Weights of a small image captioner.
Model: 16.8M parameters, 64-pixel images, encoder arch coatnet, encoder norm rmsnorm, encoder activation gelu_tanh, encoder depths [3, 6, 3], encoder widths [96, 192, 384], decoder activation gelu.
Training: soap at rate 0.0025, 17000 steps, batches of 256.
Data: trained on views of escape-time and Newton fractals, 145000 training examples.
Rows from block 3 of the image encoder, named by matrix and row number. Each number is 50 + 10 x the weight over its row's rms, rounded and kept within 0 to 99. All counts start at 0. After the name is the row's rms in percent of the matrix's.
# fc1: squeeze-excite reduce (encoder.blocks.3.se.fc1.weight, 48x768), inputs 220-329
fc1.6 007:29 42 44 49 44 47 34 43 42 32 54 43 38 48 52 38 43 57 34 41 59 31 41 56 52 41 52 55 50 37 49 37 32 29 33 36 42 31 45 39 43 44 35 50 37 51 49 34 46 43 37 42 40 43 53 54 36 30 46 36 46 37 46 33 56 46 42 40 45 36 43 44 43 42 45 51 39 37 39 43 43 32 43 39 28 34 56 30 41 41 48 46 46 50 35 40 38 56 42 45 52 33 37 40 64 34 48 50 40 38
fc1.7 170:49 57 42 45 50 32 55 55 56 52 37 33 52 40 66 53 55 51 53 69 37 55 48 37 56 57 37 51 23 48 50 40 40 28 58 50 55 20 56 46 42 62 56 43 49 37 47 55 43 49 48 48 44 62 39 23 49 59 55 42 48 47 41 51 54 35 52 68 62 53 38 47 53 53 52 34 38 59 49 26 50 39 66 45 45 48 30 43 51 48 48 31 39 33 44 52 50 58 38 53 31 65 62 53 28 42 51 54 46 61
fc1.10 201:56 40 66 57 64 52 69 58 44 77 69 68 56 54 44 69 62 51 51 41 57 61 59 50 45 43 53 63 67 63 60 45 58 70 43 68 60 58 51 61 60 43 53 47 57 63 48 55 57 70 52 58 54 47 46 35 42 44 48 56 58 55 65 52 43 68 53 46 60 53 65 46 67 48 53 70 60 54 58 73 65 65 45 56 58 48 43 54 51 54 52 45 52 72 63 54 69 49 45 64 52 53 43 51 42 55 63 59 54 41
fc1.12 024:47 45 43 43 44 46 39 50 46 57 46 42 34 34 48 37 41 37 40 55 41 45 49 46 51 42 38 50 44 38 32 41 54 34 40 57 34 48 60 34 47 43 47 23 52 38 38 42 43 57 49 40 43 46 43 38 46 45 61 51 41 41 36 43 46 50 58 49 40 48 37 42 37 44 60 58 31 41 56 26 54 42 54 45 39 46 36 43 32 41 45 41 38 46 35 41 42 51 38 48 57 42 33 39 46 35 38 43 51 47
fc1.13 011:44 44 43 38 44 43 41 32 33 45 45 43 41 41 50 39 43 48 49 36 45 43 37 40 36 37 43 52 41 39 42 37 45 44 37 56 31 58 44 34 44 44 36 46 51 40 47 42 34 59 45 43 45 42 41 33 58 37 48 44 46 48 42 38 41 33 53 31 35 40 32 42 40 43 43 55 40 36 43 63 40 40 58 42 44 38 39 40 46 36 40 44 45 42 48 50 44 41 37 40 40 43 51 35 44 45 41 45 49 54
fc1.14 157:55 57 51 41 60 41 51 46 65 31 45 39 51 56 39 55 51 42 68 48 51 66 51 41 38 50 41 41 31 30 47 34 50 39 49 38 38 47 48 50 53 50 52 33 49 35 38 67 45 40 55 42 42 55 39 36 60 54 61 40 41 56 29 42 77 38 53 41 40 65 45 32 27 71 48 43 49 51 55 29 52 36 49 50 39 46 39 47 48 54 37 36 45 39 38 45 52 45 53 37 49 66 64 48 33 51 38 50 58 63
fc1.16 232:55 42 57 46 52 50 55 46 44 58 62 56 61 64 50 71 53 52 48 32 49 50 58 58 60 51 49 50 61 54 55 75 58 55 41 53 44 52 47 66 55 39 54 61 51 59 39 61 58 54 57 55 57 47 57 77 48 36 49 61 51 46 58 60 61 57 48 50 27 46 51 69 57 30 47 47 63 51 64 57 61 48 36 66 56 59 67 54 52 55 53 62 66 64 59 50 64 45 50 57 72 53 44 58 70 61 53 57 66 42
fc1.18 012:31 41 28 46 57 38 39 37 42 57 46 36 37 38 47 34 41 45 40 43 48 31 38 45 51 39 50 58 47 39 34 52 53 42 39 58 41 46 42 44 35 51 39 45 56 39 59 37 48 47 40 36 44 41 42 50 38 41 58 46 35 32 47 41 53 41 56 38 41 45 37 41 43 49 59 51 36 36 40 57 41 31 46 46 46 48 49 37 44 40 37 48 40 42 38 38 36 33 53 48 46 44 36 46 49 45 52 56 58 44
fc1.19 148:54 57 36 42 24 40 47 46 58 45 41 39 44 52 60 36 49 59 39 60 45 45 47 45 66 55 47 48 62 45 43 34 51 39 55 43 37 38 49 44 46 57 50 47 42 55 48 50 35 43 47 43 42 61 41 57 36 61 47 47 40 47 40 43 52 52 44 52 92 46 42 41 52 29 47 81 39 49 43 67 45 41 50 43 49 40 68 47 59 47 44 50 43 70 48 37 52 58 49 64 51 42 53 51 70 49 32 44 48 57
fc1.24 008:37 50 43 47 48 40 37 50 47 41 47 62 42 45 58 30 33 49 51 50 44 46 41 42 50 36 55 51 64 34 35 39 47 41 48 66 33 61 44 53 38 39 40 49 55 45 37 37 47 51 55 39 41 51 35 47 38 28 32 51 34 58 38 38 41 40 30 45 48 40 40 49 49 37 45 47 44 36 44 61 31 43 33 47 45 44 33 42 43 38 55 51 46 48 46 37 45 63 47 39 43 52 40 42 45 46 53 51 47 31
fc1.25 021:50 37 49 64 49 34 35 42 44 39 41 49 42 63 38 36 37 39 31 61 64 42 43 62 38 38 69 47 65 44 41 59 50 52 39 42 61 68 44 34 49 38 37 63 44 37 63 34 47 32 39 39 39 41 43 50 40 51 40 46 52 34 43 37 57 58 53 41 53 55 44 53 45 50 41 55 39 38 49 43 46 43 44 40 38 41 43 40 45 35 46 49 44 61 39 62 49 41 46 51 43 56 39 41 39 46 44 50 45 29
fc1.26 011:55 37 42 57 46 46 37 39 39 59 61 46 37 43 36 43 36 40 45 56 57 50 39 55 40 43 52 55 55 44 44 34 55 38 32 62 55 55 44 44 41 60 33 52 58 46 58 43 41 58 43 36 40 48 47 59 35 57 61 50 36 32 57 38 48 45 61 39 36 52 36 34 54 57 59 58 34 33 38 38 45 36 41 47 36 51 56 35 47 39 38 38 43 39 35 56 44 31 40 54 49 44 37 64 40 48 52 37 53 41
fc1.27 192:43 53 45 48 40 48 44 51 56 60 38 45 44 41 70 34 49 39 50 61 50 34 44 49 79 52 40 46 44 49 43 36 44 42 57 54 45 40 40 42 45 64 54 33 50 40 41 39 36 48 52 50 46 58 48 40 47 59 39 47 41 34 36 53 75 42 41 54 48 40 50 40 54 42 41 62 37 57 50 44 55 39 48 51 51 54 39 50 32 51 35 36 44 47 43 38 37 56 46 43 44 39 50 59 55 34 41 68 55 69